{"color_jitter": 0.2, "encoder_depths": [4, 4], "encoder_kernel_size": 3, "decoder_tie_embeddings": true, "muon_scale": "match_rms_adamw", "orthogonalizer": "polar_express", "max_steps": 17800, "batch_size": 128, "epochs": 11.7, "adamw_weight_decay_other_params": 0}
Rows from block 3 of the text decoder, named by matrix and row number. Rows with one number belong to one neuron. Each number is 200 + 40 x the weight over its row's rms, rounded and kept within 0 to 999. All counts start at 0. After the name is the row's rms in percent of the matrix's.
# gate: MLP gate (decoder.blocks.3.mlp.gate.weight, 512x192), inputs 0-191
# fc1: MLP up (decoder.blocks.3.mlp.fc1.weight, 512x192), inputs 0-191
# fc2: MLP down (decoder.blocks.3.mlp.fc2.weight, 192x512, transposed), outputs 0-191
gate.374,036,213,177,194,180,194,165,164,165,258,206,195,214,190,158,207,138,269,199,257,190,212,155,163,191,203,169,203,175,169,175,210,216,184,163,208,189,208,213,190,178,107,200,214,163,200,204,230,186,281,193,176,242,229,226,314,195,191,239,139,188,285,110,229,277,160,205,193,239,220,188,233,182,173,216,146,283,158,170,202,231,234,257,275,226,218,248,185,265,141,187,127,146,217,229,224,199,208,210,129,230,229,208,181,86,211,228,170,188,262,273,228,206,174,172,181,319,207,175,285,216,251,214,145,173,258,122,250,135,152,158,181,183,193,205,191,176,228,209,124,164,231,245,161,251,158,167,156,237,182,179,199,160,191,161,238,252,210,285,184,190,214,199,230,233,165,133,173,239,200,199,177,120,190,197,234,213,194,189,258,224,266,194,116,178,227,196,223,155,213,181,212,228
gate.375,097,228,240,278,175,189,210,214,200,201,222,176,238,198,202,237,143,241,178,204,187,237,245,231,146,237,208,266,194,222,208,213,239,266,196,189,184,224,211,142,220,90,174,220,162,192,212,178,213,282,181,209,215,170,225,141,104,226,200,228,217,224,137,186,199,153,168,158,163,220,254,181,151,146,140,197,178,212,230,203,276,170,244,244,171,135,221,180,159,178,198,170,164,174,158,236,205,174,213,173,222,159,226,184,172,167,218,256,159,208,273,228,148,183,143,201,283,214,154,174,203,252,243,182,174,222,145,266,180,132,238,153,201,251,263,230,195,254,236,181,181,170,142,153,221,233,212,169,284,201,244,159,262,208,130,194,268,261,304,207,208,206,208,231,213,110,158,206,234,178,268,146,157,168,129,154,248,175,239,191,175,259,199,114,233,126,186,184,192,217,182,267,181
gate.376,077,165,237,228,184,162,248,211,216,280,172,191,236,141,233,260,218,221,160,227,184,232,165,246,228,190,162,244,169,155,163,182,228,155,183,227,253,199,202,208,118,141,267,212,179,143,198,263,164,235,213,179,201,178,195,232,236,156,188,257,186,267,159,232,205,131,199,201,167,158,155,172,194,158,174,188,235,252,184,174,220,176,219,288,259,162,273,176,202,146,220,183,259,246,241,197,180,208,219,123,203,168,126,210,104,169,210,201,167,207,130,242,211,169,173,230,251,233,178,173,192,198,222,228,162,144,128,195,173,163,144,207,278,233,241,149,141,224,197,187,182,199,202,150,206,207,186,139,222,243,146,192,242,211,189,277,242,323,247,219,199,175,136,235,203,257,78,200,231,210,229,234,187,153,204,226,193,122,224,245,226,204,114,183,209,227,193,152,234,233,250,239,245
gate.377,132,179,155,167,182,150,202,197,189,237,245,200,170,198,255,233,186,280,200,189,160,160,214,186,252,190,98,179,217,177,164,214,204,147,157,155,163,202,191,187,184,169,211,226,188,239,262,263,267,216,179,156,258,185,182,228,138,250,173,175,227,221,183,226,175,264,188,192,105,265,178,285,215,194,180,168,188,191,174,244,169,220,192,178,219,169,210,133,129,176,183,148,183,203,213,255,191,160,315,185,255,175,175,272,157,199,247,251,218,165,273,213,244,185,238,206,269,225,246,227,199,219,174,132,197,253,143,190,223,126,229,161,181,210,206,135,180,232,265,138,203,173,188,160,281,235,233,199,212,183,200,206,188,213,224,192,212,257,250,204,133,159,218,327,191,193,173,182,196,219,159,163,238,184,201,184,224,199,262,238,116,243,197,115,274,145,132,215,178,267,237,206,190
gate.378,057,195,212,179,235,221,225,241,191,193,181,257,235,236,156,208,177,235,228,159,208,219,152,218,208,159,134,194,168,188,237,232,219,214,118,249,120,210,213,211,143,153,184,245,238,143,224,236,172,251,172,185,223,153,259,244,229,204,203,147,207,292,150,195,222,175,144,139,170,222,188,189,181,199,145,153,235,240,163,129,153,205,252,228,167,192,213,212,234,136,216,171,210,215,197,255,256,154,268,203,152,225,208,196,107,180,221,170,143,222,257,213,187,234,195,214,232,249,168,232,216,258,150,84,190,220,173,228,171,136,193,207,237,279,213,192,136,227,176,140,186,166,274,218,332,180,193,155,180,181,142,158,232,207,189,225,259,238,237,178,190,227,210,327,271,175,161,169,216,154,144,197,166,154,164,176,209,186,213,238,167,223,151,204,151,159,240,252,228,225,251,232,218
gate.379,055,202,228,207,169,235,240,181,132,220,198,219,144,199,196,207,182,311,210,199,172,248,152,173,264,173,181,207,240,175,182,155,166,195,162,266,205,182,233,220,190,161,197,240,150,206,221,209,164,262,270,208,236,217,125,261,217,184,251,165,213,249,146,279,296,171,187,203,205,245,209,270,207,156,207,138,215,191,136,195,202,219,236,231,200,193,136,270,258,141,157,88,251,229,187,229,220,243,189,174,201,167,208,145,151,117,225,190,222,244,160,214,241,183,179,201,272,203,144,193,255,268,249,188,159,235,161,240,178,168,135,157,206,179,151,176,222,256,145,139,187,176,213,123,234,170,180,173,264,168,170,227,228,198,143,234,236,148,312,197,179,204,233,241,196,148,223,237,241,150,211,215,149,189,140,242,266,183,197,258,189,225,189,147,233,161,159,154,203,201,192,206,228
gate.380,049,175,189,170,221,198,182,211,192,243,168,235,178,227,198,183,126,242,240,222,235,250,206,195,206,144,171,195,183,226,189,210,189,222,167,231,161,225,225,232,204,136,247,214,120,173,203,283,227,248,191,148,236,178,195,298,208,207,238,158,232,260,125,241,221,152,136,169,204,160,208,222,221,148,149,158,233,165,137,168,221,221,230,212,186,215,168,209,208,112,165,221,170,192,228,280,210,197,225,184,216,179,282,188,68,189,244,139,242,236,220,216,190,222,186,255,302,233,212,284,227,236,200,154,195,160,163,252,126,149,199,153,184,209,241,229,249,262,199,115,174,122,201,240,259,221,158,176,231,197,121,140,174,163,188,260,232,208,249,209,248,176,188,233,205,167,247,226,224,122,161,261,190,152,160,180,172,174,215,195,246,240,221,120,226,164,271,193,175,180,224,178,193
gate.381,050,219,243,266,178,210,185,203,220,265,175,270,162,177,219,212,206,241,197,246,194,290,146,173,203,251,124,191,190,162,181,213,232,242,136,255,192,219,201,214,136,144,235,238,158,170,177,201,168,305,209,225,221,250,188,291,176,117,220,236,228,275,135,212,161,175,225,170,237,146,199,179,156,218,186,146,214,188,189,132,166,203,217,201,205,235,196,259,253,101,154,166,202,168,189,229,148,133,238,169,266,184,217,175,129,143,232,206,208,223,128,196,196,195,160,137,223,248,243,214,232,259,178,156,178,214,190,223,172,135,155,180,176,263,236,206,174,246,174,147,218,192,221,210,256,204,160,154,233,162,200,169,247,236,153,260,290,244,263,211,203,147,225,258,215,158,243,200,246,218,236,195,149,191,155,203,225,195,223,226,218,254,176,171,181,138,145,146,169,154,183,270,260
gate.382,040,198,187,209,183,159,189,181,245,240,171,228,216,210,172,208,185,253,181,232,150,235,180,197,226,239,176,214,167,216,175,164,228,189,144,227,194,193,220,199,214,175,224,172,192,171,194,267,197,293,252,202,203,223,205,296,185,215,247,163,274,275,174,223,255,219,217,202,254,149,167,252,173,171,196,121,238,283,207,164,248,200,253,282,213,157,208,200,199,194,129,175,199,243,232,259,231,183,200,119,235,171,227,95,102,229,213,201,186,202,215,214,187,237,186,177,280,222,183,227,199,255,177,141,102,189,153,239,159,169,180,179,244,220,219,124,170,191,197,70,203,160,231,191,258,106,189,163,273,134,193,179,173,185,187,245,296,258,239,189,197,199,190,242,236,176,173,237,213,159,211,205,131,204,167,165,228,172,177,277,194,271,173,114,169,207,194,180,172,195,200,216,221
gate.383,069,235,196,216,127,202,262,233,269,265,154,152,166,213,252,159,125,230,154,221,233,225,187,142,203,202,153,190,261,143,109,221,227,258,161,205,181,230,195,195,176,131,200,224,159,250,229,217,161,258,264,228,253,273,199,269,172,201,172,240,223,200,132,245,245,147,155,144,172,172,154,221,155,160,216,193,201,233,175,180,192,198,262,224,182,197,203,198,150,140,181,144,180,227,184,268,186,226,196,128,181,217,208,103,159,254,211,224,146,201,241,134,209,184,142,169,207,207,209,220,254,207,171,211,168,157,184,209,116,147,217,187,264,280,171,98,224,204,291,137,156,202,182,206,206,205,190,233,200,216,232,120,217,212,193,229,320,160,242,221,233,229,250,195,223,233,233,186,239,177,232,242,216,162,167,254,248,158,183,198,212,207,221,177,135,187,224,192,242,176,240,226,177
gate.384,051,154,243,165,212,190,221,175,201,232,222,216,161,206,209,219,160,320,196,188,188,175,193,175,228,158,219,195,193,186,182,188,258,186,140,331,223,211,245,212,221,174,208,225,174,178,218,228,215,269,228,167,240,231,163,286,190,184,247,187,240,243,174,265,242,183,187,135,193,213,207,180,179,157,204,173,206,207,181,190,130,159,257,201,157,189,183,261,204,111,225,88,210,231,184,241,164,192,221,190,168,186,193,157,85,229,217,195,185,266,289,236,188,164,200,167,239,258,167,219,256,288,151,189,211,142,143,224,131,191,218,154,235,206,201,163,185,289,180,141,187,217,231,200,258,161,198,174,231,181,210,152,150,155,197,240,270,207,203,263,179,198,127,228,189,257,202,166,296,133,215,196,193,136,202,153,217,161,222,190,148,223,243,163,140,188,193,237,192,267,235,248,225
gate.385,113,201,194,199,226,189,191,149,231,310,193,226,94,178,269,198,155,225,205,126,79,137,171,186,226,201,156,244,160,172,170,227,222,213,186,201,225,194,218,279,232,158,232,182,157,230,202,188,257,242,247,237,188,183,245,222,166,219,229,182,198,275,133,172,224,157,199,219,244,253,264,233,157,178,147,186,186,126,206,229,136,213,245,231,193,165,213,192,201,125,184,158,142,234,239,234,205,182,261,201,233,229,219,193,152,222,291,174,141,160,203,232,217,273,195,191,212,260,237,241,203,220,218,174,223,170,183,204,203,139,194,221,161,189,166,188,161,246,259,202,177,201,161,211,225,245,191,154,311,140,223,159,130,195,145,232,273,170,187,230,160,178,208,174,194,175,230,176,247,181,287,179,165,136,173,235,255,216,179,201,230,221,251,87,180,187,212,256,202,159,184,152,240
fc1.374,048,144,215,161,270,218,178,250,215,137,216,179,174,216,170,186,150,174,197,196,276,148,182,190,208,238,192,174,184,213,147,242,195,200,215,233,224,132,216,201,320,213,207,209,165,202,215,196,84,198,191,292,151,189,187,217,138,155,252,196,208,182,250,198,253,196,224,169,285,200,208,199,211,160,180,188,294,150,295,263,227,194,197,231,168,227,197,216,63,135,184,191,205,190,270,152,239,224,221,215,189,227,150,262,169,191,144,208,253,178,166,250,236,210,209,147,150,241,212,138,189,210,198,134,125,200,174,189,258,228,167,209,248,198,213,164,229,205,238,174,248,243,148,127,259,211,199,246,215,188,189,176,221,236,170,201,210,149,220,135,265,205,203,238,224,149,274,233,165,230,206,172,229,191,213,213,124,126,207,174,108,208,177,219,185,176,145,170,192,231,233,211,247
fc1.375,095,180,148,164,184,246,89,203,163,109,261,177,190,182,222,256,162,262,185,194,157,212,223,197,137,226,211,265,249,165,177,177,243,186,173,122,219,216,223,194,130,168,214,255,194,217,212,153,256,172,193,262,98,179,193,176,203,234,185,213,116,258,148,188,187,203,212,174,169,280,203,166,177,207,227,210,174,172,219,170,356,168,169,230,235,183,198,182,232,198,172,174,238,157,190,169,197,183,268,205,230,304,152,185,226,216,211,234,185,220,241,271,168,246,182,188,207,242,111,222,221,187,230,167,228,194,216,169,223,71,180,196,176,218,210,227,248,181,125,234,268,187,231,215,153,249,222,184,173,255,200,239,215,186,196,240,238,229,178,244,251,167,235,198,194,234,176,172,160,195,147,211,254,216,195,139,185,184,130,226,166,214,197,160,179,270,278,241,206,175,165,174,184
fc1.376,068,234,217,195,139,231,177,180,136,198,170,232,152,158,227,167,170,202,173,214,180,214,198,234,134,241,224,275,200,202,211,160,120,282,117,285,213,197,205,182,212,232,175,233,176,211,189,219,153,140,156,202,165,178,116,203,175,208,245,246,141,217,209,177,204,189,170,226,142,268,178,154,219,174,268,146,267,123,203,173,210,178,117,217,215,180,192,144,222,132,207,241,169,170,241,172,242,222,187,251,215,189,167,136,217,204,205,208,243,208,258,166,179,181,193,236,165,243,191,158,203,210,179,175,184,279,253,257,259,224,240,237,153,197,235,153,111,192,211,218,226,247,131,298,175,236,230,163,233,323,118,221,212,187,186,168,184,264,227,142,180,158,215,256,244,253,201,183,134,250,185,214,173,166,209,204,192,174,250,242,182,183,173,224,157,209,252,184,246,259,278,169,207
fc1.377,107,222,222,263,210,193,189,156,220,192,183,168,209,221,192,167,193,216,272,172,242,214,170,95,230,248,184,189,211,199,172,133,293,161,243,255,175,198,219,237,206,200,151,212,176,224,239,223,221,199,208,224,178,188,117,223,275,200,156,214,211,99,181,183,247,106,184,218,245,144,162,151,212,170,280,252,197,269,303,226,232,143,182,194,188,213,200,235,296,201,200,174,201,144,201,187,162,146,166,213,102,161,211,172,196,180,148,115,251,246,189,148,142,257,225,185,173,182,224,214,186,153,176,209,160,176,234,225,262,218,243,217,146,170,275,224,185,225,169,173,275,210,145,220,201,211,184,239,192,177,195,179,214,137,177,258,121,227,143,216,245,236,209,212,230,197,236,253,224,175,191,207,266,141,184,281,126,150,153,177,211,242,186,217,179,169,263,200,228,139,200,219,237
fc1.378,079,212,205,148,124,204,245,311,134,151,172,258,168,180,203,213,248,224,233,229,223,244,198,217,251,200,247,189,200,253,220,204,210,229,178,288,273,213,189,160,224,219,206,230,158,166,161,266,231,156,195,215,230,249,208,236,294,152,144,189,229,171,169,216,169,205,187,223,249,173,243,179,179,213,246,297,181,164,241,218,196,214,198,215,137,214,141,137,205,207,225,158,145,153,265,188,211,100,211,198,221,267,267,129,154,158,191,192,160,172,199,244,206,140,238,218,232,176,155,184,179,213,271,259,236,163,208,154,192,189,127,199,201,204,203,205,238,163,201,225,164,181,101,186,93,156,234,216,158,190,107,201,224,164,251,245,218,161,202,210,204,136,219,163,149,297,180,185,258,180,196,223,181,223,203,187,120,209,188,161,227,259,198,175,256,173,215,163,172,151,215,227,220
fc1.379,078,200,160,252,238,201,83,203,265,133,200,247,174,239,131,171,179,212,282,266,209,171,212,200,164,226,166,196,158,198,180,192,209,195,203,211,227,230,145,165,215,164,220,225,246,220,221,233,192,268,266,165,168,145,193,182,179,148,234,194,246,164,166,194,197,196,117,243,219,210,193,177,160,266,214,166,176,236,175,194,242,201,186,211,139,191,203,181,220,204,213,305,266,193,171,228,183,265,234,243,158,151,177,169,187,198,205,186,237,169,192,311,138,224,259,197,185,224,186,184,179,213,168,151,209,222,262,104,213,179,236,194,229,271,141,187,272,149,152,228,176,233,156,247,194,247,197,211,172,170,225,108,189,188,201,125,174,323,158,244,106,152,208,161,181,203,197,266,136,204,245,161,244,210,156,256,162,171,192,188,281,187,179,230,209,228,185,201,211,172,217,142,231
fc1.380,067,148,222,268,207,177,184,221,282,223,154,176,236,210,151,202,130,240,178,210,265,173,206,203,292,279,148,149,186,295,228,216,193,182,203,190,198,143,208,184,196,196,226,134,189,204,254,206,204,220,245,214,145,279,240,198,198,244,160,240,185,163,157,201,178,215,257,170,212,277,113,168,212,176,227,196,212,170,266,177,201,115,211,229,254,220,219,230,127,109,237,167,218,249,141,203,151,159,208,153,153,285,144,230,182,189,186,236,297,194,193,151,223,163,189,169,177,162,213,170,191,208,152,132,284,169,138,224,204,194,222,220,199,198,158,222,229,234,194,222,253,200,249,254,210,210,203,116,170,210,245,222,203,254,208,194,181,168,146,231,209,231,181,283,185,213,115,175,250,193,244,158,223,212,164,151,126,210,193,197,167,196,178,140,137,232,191,267,173,257,170,232,180
fc1.381,064,217,156,204,225,190,198,242,183,94,250,217,166,266,243,188,226,146,221,224,181,210,200,187,159,187,166,278,202,191,240,151,273,250,262,153,162,272,211,141,229,191,269,207,106,122,248,205,220,229,181,220,210,216,118,202,151,218,208,167,166,135,129,164,182,199,159,148,203,205,133,224,210,266,229,258,135,261,189,219,197,188,228,158,96,193,207,226,161,302,252,129,201,274,208,205,158,219,236,144,185,203,164,186,232,180,234,206,204,178,200,304,201,226,220,211,237,185,112,180,221,240,213,153,201,182,154,259,228,251,223,222,238,203,223,231,253,176,184,236,170,227,191,213,183,194,180,235,212,171,117,192,166,180,111,189,239,221,176,245,162,214,232,160,178,240,179,242,198,201,171,195,210,201,218,268,221,133,163,189,183,200,178,218,259,267,174,197,267,174,185,139,146
fc1.382,062,200,177,231,265,252,280,176,282,226,176,283,143,212,206,234,162,165,247,207,193,205,200,208,232,218,209,196,176,208,172,157,190,246,233,244,201,169,211,291,222,232,234,214,244,190,242,157,143,92,246,105,186,161,177,173,206,270,179,244,232,179,164,258,233,210,160,210,150,158,189,219,238,129,150,206,205,179,277,210,268,247,189,241,210,207,154,191,210,196,168,213,204,192,124,200,253,161,189,235,203,121,128,131,163,157,233,226,221,140,132,162,154,204,76,221,198,152,266,232,152,233,239,219,158,235,201,299,229,254,201,176,212,161,189,233,155,199,218,185,105,156,241,160,207,225,225,165,135,169,199,166,192,232,209,205,179,165,203,180,227,236,213,244,211,73,209,181,235,231,187,142,194,210,212,178,174,209,198,224,191,177,183,196,213,196,232,239,250,205,207,247,160
fc1.383,076,224,278,156,228,187,173,173,228,126,214,215,213,243,204,178,183,137,203,265,156,179,190,213,172,245,231,231,280,190,180,191,209,236,241,202,207,238,229,199,218,149,172,218,194,157,171,246,269,200,211,201,256,133,230,202,214,173,274,192,201,199,308,218,216,174,177,158,183,223,196,272,140,184,147,229,158,209,153,201,169,216,180,111,219,182,176,276,158,236,167,179,193,243,197,174,262,213,200,166,323,181,174,220,102,234,218,109,254,135,187,147,256,217,253,260,198,204,208,262,210,246,169,248,235,163,212,226,246,235,192,165,263,183,231,178,223,209,199,236,173,131,234,114,249,149,196,277,114,140,132,197,183,208,205,157,214,163,266,182,212,223,236,140,205,143,118,178,185,224,152,221,151,150,178,220,183,191,178,159,193,163,187,213,262,197,170,184,197,215,157,203,233
fc1.384,076,190,194,211,185,183,236,271,140,255,184,198,147,196,150,241,135,188,139,106,212,161,177,240,206,157,252,229,201,153,159,247,228,163,279,160,198,215,254,261,144,163,223,216,149,125,205,272,215,144,183,221,274,195,212,217,170,246,277,190,159,211,195,175,223,167,165,126,192,159,185,168,220,208,189,237,145,180,196,202,213,269,132,215,84,192,227,149,117,286,241,192,229,243,192,162,187,256,218,191,221,210,177,228,192,168,175,178,199,195,222,243,211,162,214,231,185,180,267,220,217,205,185,258,174,196,195,232,235,275,181,157,201,176,289,180,164,243,165,221,172,202,211,220,249,153,211,279,185,194,111,249,209,191,268,205,164,153,280,211,276,229,218,238,204,241,181,124,218,185,242,205,218,204,184,216,140,159,248,250,153,196,238,185,173,161,173,162,218,171,151,208,284
fc1.385,107,226,129,230,166,241,231,226,180,312,229,282,195,244,140,243,168,204,184,208,196,259,213,207,155,172,214,188,145,210,181,259,279,147,234,135,154,171,195,250,212,215,187,179,163,183,232,187,174,184,206,195,237,228,246,221,220,223,157,191,174,220,181,212,272,231,146,201,174,216,217,170,230,198,191,146,205,186,216,181,241,294,102,200,120,188,190,93,140,207,105,176,139,207,169,272,171,216,314,233,241,209,207,241,216,185,172,233,190,236,171,135,267,250,203,228,173,168,154,205,148,192,231,266,200,196,169,160,222,205,160,163,182,167,225,253,166,165,285,254,285,121,273,231,174,275,188,187,213,191,182,186,148,180,201,211,286,241,174,208,243,207,236,234,152,174,214,194,183,136,218,226,170,137,208,184,204,174,224,239,236,167,165,233,210,178,152,177,176,204,217,202,225
fc2.374,036,182,194,171,253,170,162,262,216,191,159,214,130,285,180,207,149,158,207,136,249,223,167,198,183,226,188,167,166,210,191,203,154,205,225,205,240,147,259,193,272,223,258,238,214,145,198,188,115,222,176,276,149,158,225,203,197,179,181,198,162,137,224,235,270,207,153,158,308,191,204,187,189,189,225,197,299,150,300,266,214,170,173,237,174,224,160,222,130,179,165,183,249,259,277,183,250,240,193,216,185,184,167,205,140,202,150,186,186,199,215,160,201,228,217,171,178,214,183,168,228,126,224,169,184,178,213,188,260,281,196,191,214,246,240,171,249,211,196,159,247,217,164,188,278,227,215,258,209,246,214,208,252,222,229,113,195,169,237,131,228,253,215,265,183,178,214,267,156,196,180,184,203,156,234,187,106,170,156,114,159,239,122,206,143,187,147,255,229,182,209,208,193
fc2.375,096,216,207,154,157,285,190,120,168,172,242,194,143,197,277,237,192,245,278,242,226,227,183,228,240,175,151,203,131,136,121,232,196,188,234,164,185,144,231,194,148,179,209,215,216,254,173,163,235,211,241,226,120,173,196,240,179,217,134,197,213,186,138,202,183,206,108,206,176,282,233,265,271,240,214,226,193,227,174,155,225,203,135,211,232,231,177,212,189,178,207,223,187,178,242,184,157,206,207,176,130,203,157,190,247,189,268,203,228,230,165,192,174,154,198,228,254,214,194,213,237,142,222,252,237,238,219,143,189,166,117,209,247,166,111,249,185,173,86,176,246,222,216,238,251,177,245,134,159,301,211,195,228,216,230,175,192,227,177,212,240,171,213,198,176,243,208,207,157,237,95,215,169,197,224,158,175,263,193,158,209,210,204,106,254,237,269,162,246,197,225,204,248
fc2.376,070,231,171,155,165,189,245,152,185,123,236,205,132,192,163,235,168,227,147,286,181,213,118,248,130,196,183,171,170,219,218,295,119,297,197,244,157,179,127,229,206,188,118,183,161,201,117,177,204,192,227,249,173,177,242,221,167,228,211,170,225,227,209,156,183,197,222,238,233,215,273,164,169,262,139,183,222,224,197,251,165,173,136,151,213,154,175,225,236,152,188,218,198,229,143,242,167,186,192,215,232,163,206,206,242,164,181,180,141,201,154,226,181,207,211,139,166,269,172,170,281,241,203,232,166,188,223,246,241,227,204,242,119,202,213,178,217,216,241,193,164,249,233,238,223,276,201,265,183,256,136,274,213,201,139,226,217,198,170,204,148,228,202,325,238,234,246,204,181,286,167,216,192,267,128,241,217,242,170,169,186,193,190,211,165,155,146,205,233,196,210,187,219
fc2.377,145,193,244,108,204,194,193,243,202,257,200,254,230,207,191,200,208,190,206,233,147,197,171,146,180,190,211,214,209,291,241,238,274,136,259,128,193,173,211,170,224,183,139,241,255,194,225,184,201,227,197,189,199,108,132,228,202,176,154,171,175,200,181,162,220,243,92,202,204,208,157,208,151,216,230,181,202,204,227,155,281,180,168,150,131,143,201,225,266,193,211,180,204,191,146,228,251,189,237,171,165,239,239,178,223,168,164,231,228,151,223,186,192,220,227,230,145,250,198,200,264,160,166,187,232,177,158,162,178,262,213,208,153,134,279,150,209,236,264,174,292,225,142,175,154,171,245,232,158,180,186,190,147,125,230,196,244,213,148,170,329,248,154,183,233,196,221,218,213,253,187,229,285,135,260,196,236,212,182,175,251,231,252,162,165,178,221,162,299,209,194,201,170
fc2.378,066,226,213,117,209,156,186,279,203,158,194,271,208,199,249,221,196,216,225,249,207,238,173,217,232,169,207,237,199,231,210,243,219,172,180,271,209,197,257,149,201,167,263,195,139,198,165,241,247,130,209,200,178,156,178,242,252,176,187,180,229,119,155,229,166,189,203,216,247,220,258,218,202,209,265,232,184,157,210,160,136,159,241,218,141,193,174,141,207,269,144,175,168,245,292,202,226,180,169,155,204,234,253,187,181,193,235,182,158,169,228,184,199,130,257,215,246,207,98,228,203,188,242,294,241,174,212,203,212,157,208,182,205,160,208,224,289,240,171,192,173,169,129,165,146,208,211,240,197,206,142,231,140,203,275,183,159,206,201,224,225,164,272,245,54,243,173,174,284,174,171,253,236,193,225,138,141,178,204,167,187,188,210,149,246,153,181,233,200,105,207,207,205
fc2.379,065,235,188,227,214,202,138,166,278,121,184,253,180,213,120,187,137,149,193,214,186,213,189,178,224,216,179,291,136,185,246,150,236,225,187,234,257,222,158,123,208,178,214,193,187,130,211,218,246,298,259,209,165,155,130,175,145,227,248,155,190,189,185,261,167,264,158,236,192,199,217,194,150,214,211,149,140,231,147,211,222,206,218,162,163,135,205,163,187,169,226,282,214,182,225,214,165,173,218,267,186,131,198,199,200,177,158,203,171,180,194,228,126,285,246,241,222,225,210,162,248,265,210,199,178,203,240,118,193,193,271,246,199,281,204,151,275,187,128,173,162,236,190,243,165,199,224,203,169,128,225,173,164,144,225,129,202,270,181,212,241,165,226,204,223,204,168,245,189,211,227,185,257,211,188,277,140,217,226,182,265,233,192,235,184,269,173,277,214,152,221,178,175
fc2.380,060,160,177,276,243,238,138,197,263,212,196,229,260,232,180,152,197,226,228,228,226,179,182,155,249,285,161,158,223,237,208,195,206,207,211,253,199,137,207,201,208,188,166,166,215,232,208,201,193,227,169,207,207,222,267,187,176,193,171,243,192,202,113,157,221,222,214,128,236,277,120,192,186,149,256,252,228,147,216,212,193,168,205,281,200,287,219,237,156,144,304,160,205,196,142,210,218,215,201,135,180,254,190,256,257,202,193,194,255,168,131,167,224,136,184,214,183,158,225,153,198,185,146,107,192,205,199,255,129,263,166,230,207,205,153,251,194,228,159,240,221,204,198,159,246,204,219,106,203,234,218,207,230,188,226,136,214,140,169,165,189,280,133,264,197,200,134,171,227,219,266,176,189,195,248,159,138,210,153,185,175,176,156,125,161,248,188,189,172,257,218,213,284
fc2.381,057,226,89,150,248,210,186,174,188,128,234,267,177,161,253,181,230,171,269,177,214,181,163,172,243,210,164,206,196,199,118,150,211,246,227,161,150,260,182,175,258,146,213,200,169,176,202,211,210,212,165,196,183,211,173,176,137,251,228,193,90,155,206,157,204,289,211,188,176,232,188,227,201,237,232,202,128,206,172,157,179,195,203,187,113,164,232,212,148,244,214,230,168,175,263,221,183,223,188,211,194,160,180,241,191,207,203,230,201,166,190,346,165,223,186,270,210,183,235,210,217,273,155,268,229,224,179,303,221,215,276,191,222,184,273,173,262,178,226,171,205,239,211,181,199,167,141,255,227,186,194,148,190,190,207,200,243,204,198,203,200,212,214,202,151,233,210,197,216,197,233,169,183,233,129,219,189,133,148,192,128,225,285,233,269,220,196,200,299,121,224,124,155
fc2.382,051,193,181,187,215,240,309,190,220,209,155,204,196,208,193,176,141,198,217,218,163,165,224,237,212,254,199,217,146,282,169,174,276,247,172,212,182,157,226,326,186,292,178,203,241,257,243,188,185,159,229,131,165,169,147,177,210,258,141,207,227,99,193,184,286,222,200,227,197,167,216,215,189,170,185,202,238,183,223,194,216,230,175,245,179,179,181,185,142,212,211,207,215,236,104,239,241,210,246,248,171,176,126,159,195,170,157,212,170,214,96,217,161,239,81,151,222,191,203,212,170,210,214,207,156,225,190,326,162,250,159,212,212,184,125,183,206,170,256,228,132,204,238,213,221,174,167,213,195,186,166,167,217,217,233,252,181,164,280,138,179,229,219,185,231,103,186,242,205,237,114,172,208,251,190,238,159,230,208,240,225,200,172,147,227,196,217,198,211,204,166,259,205
fc2.383,071,203,248,100,235,121,187,221,286,188,188,230,224,247,230,184,180,156,178,177,158,273,228,250,134,217,183,205,261,195,131,125,197,211,263,178,196,282,191,222,217,156,228,244,161,197,167,259,228,178,167,175,186,211,250,164,210,187,206,174,164,228,259,222,216,194,117,148,218,188,189,252,244,174,144,187,171,265,181,173,174,188,155,237,198,157,169,233,186,231,157,214,115,206,263,163,262,240,258,196,246,185,210,179,154,184,205,159,224,148,150,169,275,247,218,210,177,192,176,201,195,268,180,284,226,166,208,267,192,232,180,154,257,221,241,209,265,232,181,189,257,168,260,130,217,193,161,264,208,168,104,241,189,228,201,144,269,237,288,157,231,192,169,98,243,165,169,183,244,202,195,176,198,171,126,220,190,215,215,193,137,186,231,208,226,177,207,193,158,145,178,222,170
fc2.384,066,170,219,178,147,193,252,219,111,207,186,178,149,197,108,177,152,238,179,143,172,214,205,282,238,99,200,229,203,208,117,206,260,159,268,152,230,171,242,243,166,179,236,194,200,193,232,241,196,120,151,226,210,155,227,232,196,233,227,112,263,259,222,259,195,136,184,139,157,160,200,188,168,176,206,218,225,177,213,216,310,274,149,230,155,192,212,149,190,247,212,217,264,220,202,121,207,229,187,247,217,304,128,195,201,209,212,181,203,197,218,251,209,204,194,200,153,163,211,209,220,162,170,250,172,138,220,243,250,271,152,202,191,131,293,154,178,239,194,190,194,159,171,174,247,188,222,202,217,187,157,199,216,245,216,174,176,157,181,230,219,276,225,165,182,184,211,182,255,218,246,173,235,194,201,176,174,144,191,286,191,143,207,204,153,224,198,193,283,189,185,175,291
fc2.385,111,218,159,141,181,247,188,209,174,237,176,188,228,263,256,222,188,148,162,234,117,261,194,183,151,120,193,251,228,174,171,221,259,138,229,184,134,160,220,271,166,196,207,164,246,247,227,195,157,165,219,232,234,141,153,315,198,205,157,211,187,206,171,166,197,156,169,203,243,173,169,165,193,134,267,245,237,156,205,178,258,222,159,192,266,236,247,161,195,235,224,152,164,156,190,235,200,184,190,195,215,211,157,153,188,210,227,198,223,164,226,253,227,203,271,191,196,174,202,161,157,228,191,207,146,175,234,244,244,256,107,176,150,146,176,253,164,128,171,257,209,169,225,296,200,196,209,196,229,236,267,212,220,209,139,209,233,251,221,169,180,195,257,208,257,136,136,191,282,204,137,251,176,189,230,138,185,257,184,237,217,164,251,196,193,204,142,176,214,152,321,204,165